From a checkpoint of a small spectrogram enhancement model: arch unet, 19100 steps.
Rows from block 8, named by matrix and row number. Rows with one number belong to one channel. Each number is 128 + 24 x the weight over the matrix's rms, rounded and kept within 0 to 255. All counts start at 0. Numbers have three digits each.
# convs0: first 3x3 conv (model.decb.0.0.convs.0.weight, 192x384x3x3), inputs 70-76, a 3x3 kernel for each
# convs1: second 3x3 conv (model.decb.0.0.convs.1.weight, 192x192x3x3, transposed), outputs 70-76, a 3x3 kernel for each
convs0.75:161152111121107095115128130144146135132129113131126107124141142135139135152141132131127126113120129116125131136140136130137135119130130127141135126132128127120117132127114136133118131135115
convs1.75:144133101123117124123124123128091126137092117158135130125128152125118151143145152139146123122136111113118102135117127140125140130115128134153129130143131142143123154137105126132149133114135
convs0.76:111135112075112114085119146151145141130126124123121129137145148133142147133141143125130138127134137122126123129137133133135135131128134137130134132126130119118126135136133125138142132141141
convs1.76:110126109132144133131145163119132132131130117145122094159152151136137139121115117149129112138110102129112107127144137130137152131157159141159167151155142126132127119120121130111119124097113
convs0.77:133133150135120121133150156126128128122123120130132124134132135126126133126133145124126134132127134137133134127133136120123126127127125118124127113123131103112123137134129123130121119127134
convs1.77:104120134107122133126135112174131112140142103142131129132133152160137131127136140114156150111137135116134119143134136137132142138112132135124131120135126105123114133146119124131126142110150
convs0.78:119124138100106110116104094147139131135127123138131120131130128121128124107115119117113113121122122132135144125127130120121119124124114130112109130118110119120115140144125115118103111118114
convs1.78:109118124100119116126124110134147145117106098125118107132152140135147136110098091149135133099091098130138142144170158141150146115136143152135146143123127135129127130109126132116119106111121
convs0.79:131118094132128110140136128147141129147138129125120124135138138133139143130137138133123120128127129138139135129136137130134135130131130124128136130135141131135137165160144153150142114110114
convs1.79:145072094121119169116134148255223143131103077076056042182189173168197179126139115088157203082118111187167141085101126109146157127168119124140154090093128174154105125043086172141111144139144
convs0.80:139112102142128130146142127133130141133130136131135136132130140131129132122123125122105114126113123133127138122128126127128123129125121127128124126131134127134140129131150125120130128115118
convs1.80:121132158135137127130149126137104106138121090114109103183126189147125149122112103176136102150117085132130102156119106154134118141120121149149109126134143137148181103133146111105115098090120
convs0.81:165155140155144129122113118120130138138138133134128124131129134130127133130127132142130118132128127130127125125133138124124128134133133130131127133131125132129129137136127132136133131125131
convs1.81:113096133120114135122102132191124076127115149150176239174163145140133169161129164245169156133074103107050099142091123174162140133140087096148129110083111114075107135144163185139134092079117
convs0.82:116123119158140110172155137107122134120136139148147138132129128130132133137135138136126131139124126130120128138137125132132124131130129122133144127129133138130126114111126135120117145134129
convs1.82:105124113133150137122129120142111123149130130130126133101115151129125141124121128152171157104120110116117119119131125120122119145126140125120120131119134128111118113114133134129130126131109
convs0.83:170148115165165157118116131125126108130129128133133139147141132128127136135134139133133135128132138115119126132129123127129122131129125126116113123121121124127132117113116137133144134129137
convs1.83:128118148127138140131153122179175129128122120126154115150135097141154106128146085098090172111124140121144135145099108152117134137105111127136134143140150139143168163123196139104129141135091
convs0.84:132133142112127127110104097124130141129127137117117129129130140125126136124125132130121125131125124143142140123122129129127128125127120124130141124128133127133130133136126106107112116118127
convs1.84:117115114139148154125122121123128118114118144123135141129132139134125127138118111134148145123114127118105129116137140126145127140157132136140117108129134123125136160129102133131108116133109
convs0.85:138113111152134154119126127117116125115116123124116106127130124132131123134127124127122135129132140121123132122126124122130129120124125116132127122132130128125125125108113135130123111117115
convs1.85:147114147129145164103121150171146131159121091168139095155123109221237164116148147240169137172141118156158095145136142136111127125135139120166101154173165103108154140116153143091150139189095
convs0.86:122087132152120143142115133119132135122132131125126126131124115121123127125127131127132132130135139117120130130119129121119124122127129136132121129127119126125126121136145116130145118120124
convs1.86:106108122132121086108121063108163166087122112097116103100113143166137121154107102148160116137112121154125160149122087125119114138123108113139175110096155142088126152141182166160105153108102
convs0.87:135186212100135149033067086123118113118122125112123125135129126115122126102111115138137141129124123119111114118116119123123126125122118105116134120124134118119127109098099131125126129132137
convs1.87:093139085091136150161135121137117106154098108156169177122136140102081080122107103083127117161200198109112118146161185129148176116144181138104128151104103137126111127118094128130149100126176
convs0.88:138111143124108124128129099137152139130145139131134128125122127133127127133130130121119118122119115143132124137131137133127134126123131133137133128131133131131130105134137132146120128129095
convs1.88:122094112103090118135135139120144124117150117129153126145109103138111119135115175098122148101121138142147153085139117100148103116163128138113115136152110125135117104117149114136128100143139
convs0.89:089081132128125147144142146116129128117124112124124112133138133117122123121128131120132129130136129119121115128126127128123126128126128122133133128132127127135138125146143108119116118126129
convs1.89:098078102149148152138139141153135122106115096117135135094095081137157147136121121127183179106136145095093072136143129136129109117097092117132131129146174114130149151114113140121127145133116
convs0.90:166128083175162136117117113139140129129130117110120121119122129125125135117115123126131127128136129127135129124127130133127127134126124117122129131138137120125125155154154122120138128133148
convs1.90:148102067080090098199170096205133107100132145117126054144130127142139086101110049110110083156133132160154139162152081152114069178178158169120167122124091134149099082137180089150157163171141
convs0.91:201138113142113106121121129114112122133130137134142154140147140120134141120126131148149148120132142118124126125130127128127127126121121131131115125128122126130126113129108127147143124127136
convs1.91:112098113105130146143127095169162139139167149111129098138128121155140134142125133145126086144152111139123086139082092133098116155135127111130134081124108115148099160178164111117153145095109
convs0.92:173156149130118107112101089129141137128130129123124128137133132131130125113117117139133122128125122110118123129131130130136133121129130145147140137139136120126125123126137122118125146141132
convs1.92:121133156129152167048107158089094127135156144108156131143108097133088086132098129138126103134124098094112075069163177101165139137191178112097135100139166112115135176136139127094089142098133
convs0.93:168135128149135126132131140136128128140132131123117119134132127144136130148145141118122126123121120136133130131129131126129130129131127131133130132135131132135128143125125143123123131124129
convs1.93:157145128095085086075102155109075111081097205161151157143106176131102176137113127154162175110136164128151194149090112160088125179070118114123146148119142176116143154159139124110136143084117
convs0.94:140165175115125138128135146116114114124131129141146144122125126122121123134127123133133124131134135118117123129132131124123117123123119126125124128128130121117119106099107121122134130117121
convs1.94:112106126166108058125157166135140167124108102132113098102103118127139150124123125135148133089108093172162133175179199121135160119127142133135138098106111131126147155113103139121101105098117
convs0.95:101118140094111133087106127117137156132139135130123110122121119122126126132131125133118110127123125117126139130124125131127126135126128119117124119120127132124124110113111135143126129121108
convs1.95:156125140168155130102135107052147132073156115155169135137134139125119102139127128115143168096134149138179181129169140116149091113163133145155132111092035133083137148137075191138097134111111
convs0.96:124115122118119124122143154133132132133131130128121115117118126132124120142138131107111116112117122120127126127130121125127127118118121120126122131132134126126132108114131113115124126127125
convs1.96:161141132166154152165126105158121092136095057144127125113096102124105112156141150112104074111109104176186156163117111139110120152138152155143151135149149140151146133108082150134128120126155
convs0.97:155137172148150180151143151138134119125122109130130124131116109125120118125121117124125123117121121123124128123118122127128132121122123134134135136135132132128122116118120126131128119119117
convs1.97:129126135112121110115133095122125126133129137129127111135132144102117125105123115080102130125113124107102124088092125125116119120124116126133135147149138143154152139149126144118110162126106
convs0.98:124121097144145120112116108122109099122123125121124123121119111121122114125126116125126133124127133126123123132130127122123118127131129127125122137132125137137136157150132136142138103108106
convs1.98:114149137093163122157215153201123139237180168134120069117040068120088108110087072088144152125138126053079107128116183117107182105119176096117082139189161110182120128123019144138100111055082
convs0.99:163135141155144149131132140130132143121124134138140142126125119132134125131138131127130124130129125132132134128130132129131135131127126137134134129128133134137141102113108125124114128129131
convs1.99:099118107116116115109103114103141155090115151085109148156199177139146148120096110135137113145098097145090111114150109105171115088182128122110128122135119157131109108144142098138143087101119
convs0.100:141155171145160156122149147129134138131128127142138134124121121130131126128132126138126125133128129135134133117121124129133132124126122137134138129126129133133134110113125131125121146144136
convs1.100:142145187138140140060137119111076143140147162183183175105105124133124133130134124101120107092129128145185220153117101090068061158088040111112122095148123150124108142152153173133120117110123
convs0.101:136157148148161167140107104134128117127120116139130136126125133133129135123119123135143145136139146131131128125126127136136134133132135139125124143137135137136133155150137126129135126126137
convs1.101:088135112155189166143136123151150172117081142038052098116148155133137144148160156118105120149142115162156110090138145127162127141158136136174113099126137116139145172119137154147172135141144
convs0.102:140196141141161115113103079129123115134128133138125132127119130131128136141134139106110111115125120121129126121126134121124124126128122133127128132131135136135140137117115147125133140123124
convs1.102:087124123146155133107115121118102134094083132136124133133255182121157145120098127114114159092121144121186164086037077100097124099109129139142155146138157161167129179121144136120138106099122
convs0.103:166136150169143148147125118125125116129134129134132117139133127154144136143133130123128135121132134115127125123123124128122124133125123139131119153141125138134127124140132114124128106121120
convs1.103:127109119142121096116129106111126132172162165083081108113118130125120111137135121082107128169156156132124153131112154156130133133107103121131131153151156141123120168141114138145116130132129
convs0.104:140154156150148142103100109147142136137133133129123126130125122132128129130128130129127122136135131141141137128127127126124124128126129125129132122126132126126130143142144137136137133134136
convs1.104:141181182107138155132115151120133155110123148135142126146162123145108116134081099163159186125109140115115130139144178109109136100096106146166172167161160167172166153118140166125151157125116
convs0.105:184179183189156146169136135132122113140130119130126124137133120135133125142142134121118127118113136123116127127131126118121120114120123132139130131135131127126125125125119121137123123133127
convs1.105:094158157122143152148106116129151102128166140119122124119105100128110135135119162087104167091109157146124134112133148121127174124126191125116124155149136158153135129144110132147134119150133
convs0.106:109102105135120119143133129146144122137129118131128133122125127131123114136123113123131134124136137125137132132133135130127133123125131133135138142138140141135135129141131124131134135146156
convs1.106:154091122176100112196128145114189114025152106054176139136120094159149148148143153101105081154166163162171163168197063137129071105112130147074083144126124140109130111105077115114082131152100
convs0.107:123082113125104124101106118108122122123134130125128129128135130123126128120121131122122137121125132137148142129128134126123128126125127117122116125129124134133128124136129118130115125124112
convs1.107:111131143115128133120111114137142170139128114122091095157117136163126133133106095156121067149143120137134144144131102139108096139076082117146115127134130126101144142145177116126138128140118
convs0.108:172156148143146140119121111121118132116113118117122124146135126140130126138128122118125125121124122130133126121118120128126133126126134127120121132121122132125121108110130124118125142131124
convs1.108:111136143073108128153159147185144149123124165118142189123096150137119141129113108109119080107113133121107151166161091153164108140167128141124136139103120154130135089111110117125109122104092
convs0.109:126145152145150144125116103148139135137128127132131131135135125133135133131128131117114117121129138121130135125129119135137129134125125118119112135130120134130124133127116133132120113129126
convs1.109:104147126131140176160097153120122135078099115107122102122125108131131130129109114112119077145144111134125136124160133093153115094136103147108148126106115137118096115127124111138129144162121
convs0.110:131129132129118118170157159108114135125121132133131141118126131104114122110118122141141147130122125141130133121129132120128130123131130123125125110124132114129141131129136123133147130140143
convs1.110:122115134124126132109102106109132158134135176109093131138098124129102137124091117119104130103112111133142128135147144140135160115112160121099099133107117123122145134139143123142152123140121
convs0.111:096075112131118116134140119132143141127131129130132128124125114130131123129128124131126125131131129125121126128127125129134132121130135125134122126132129121124130124114122136118116134118118
convs1.111:103119133116147119086124118117142142109117151072054113094086099111100123110132133161147130136113114175092099132147142129139131155181141111163144109129134128127136060068161119100112103137106
convs0.112:096165174104132145115101101124129122125122119115112116149125124147129129133123131131145125132150133119137130123119127128124130133130139129121120127118112116115112136136103128131111125143147
convs1.112:162157153146127149151100136118163160094128126097109105098084082122141124116122116088099157081097123159148123101083110108102126136134115087099102129145139126150139150140140148124115127132128
convs0.113:173149119149137138125125148133122118128124127120120122105118121133137136151149145124114121127125134130135144131132126128128117130133126124119114137131117147142127152151150156149148128128135
convs1.113:143153158127129136132141155161149174108107132096099122121128130139138132141137129154143118126122106129133122134138153130105113127089087127117142151140162149136150160143116157146123138150138
convs0.114:184164166163137124145131101134138149130133135132132127120123125131139136125129124123126125115117116115119121126125129123122128123115117133136133129125122127121119126126136116116126110112115
convs1.114:164162182123131110109128073079091169093141191081085116122124137174184157143156163133100063176112100144104163079106159118095113146082056126097140121120129140130104131153145131120101100107131
convs0.115:136110088144129117155130112114130144111116128120117123115114114113120122114119118125127130130133138122121134123131122121135131110126127120112114125122120130128127136124127118112119113108121
convs1.115:143136125125147155102123136113121153128121130126106111134115137104097127124120124139148116136128113126136126116124144110126119094104091132128141130140133117117105133149150127135136132140136
convs0.116:133145132110143144117126114138135135140140143134130139150151161126127143142142151130130117136125113139129119123121132121117120131126125132129128125122120137132127110124143127124139160133127
convs1.116:131136124109129111082109109160099127155130118126109096110089143129108133125113118133153151138129150122095126133126106126120090151165138112110143141124137140135116137108089145134123135113145
convs0.117:125104102137109111164135121127118121147135128136131131135129126129126126138136133132131128125130134135142143125126121127124119131124120133130130129129125136134124125122136130127122139139133
convs1.117:135098090124124148125174180153195157108143108110080131146194158135155167160140121182111093133173092069184109133094117142134136123108086142124176123141127169134100097132114158123136138136124
convs0.118:099129136139137144151118128130140139128128132138135133131135136131126121134126124144142140138136126116122122132127134131129130133134132147139143136132136132131138153158141142139138114122130
convs1.118:118127119146131138194151194174207164168136136143178187152170130135127149141088116051098171130130164138114078125127171170130175151140202114147099127134132146109110125115127172147113131144106
convs0.119:184158113149131111119111109134131136119127140122131143120125129116118116120124121129134136142141137133126119134132125134130126125126125133138138130133129126127124106112132116124133133137129
convs1.119:125119177142157160101160120090063163109106179108145168157072126135120119114110069163080042110089098090152134217140120202110094206124050139135133155111170093096125138115150144132126118161157
convs0.120:089105147087111136118145161129141134128125117120114115140147133135139129131132124116111119128128138135140139142132133129124126125129131128135139129133131136134126125146130118132119122125125
convs1.120:155112157137117141126140106116128143076092099141125140127120092128119109122148157160152165118115115137110118124146123149143121170135124107102124158144134165117147138099108133119130116119167
convs0.121:092098102097109107163152151130132124116115114121124123134138132107110104129131125119114120122121125127133137134131124133126119130127128124136137111118115130133130097095105111120130125124127
convs1.121:100095119105109129097072078077022054106069167182134135174139078072098136146128144097131122158138123134120123106117228111149225099120175183157078118127067146146077107114159202138098106124129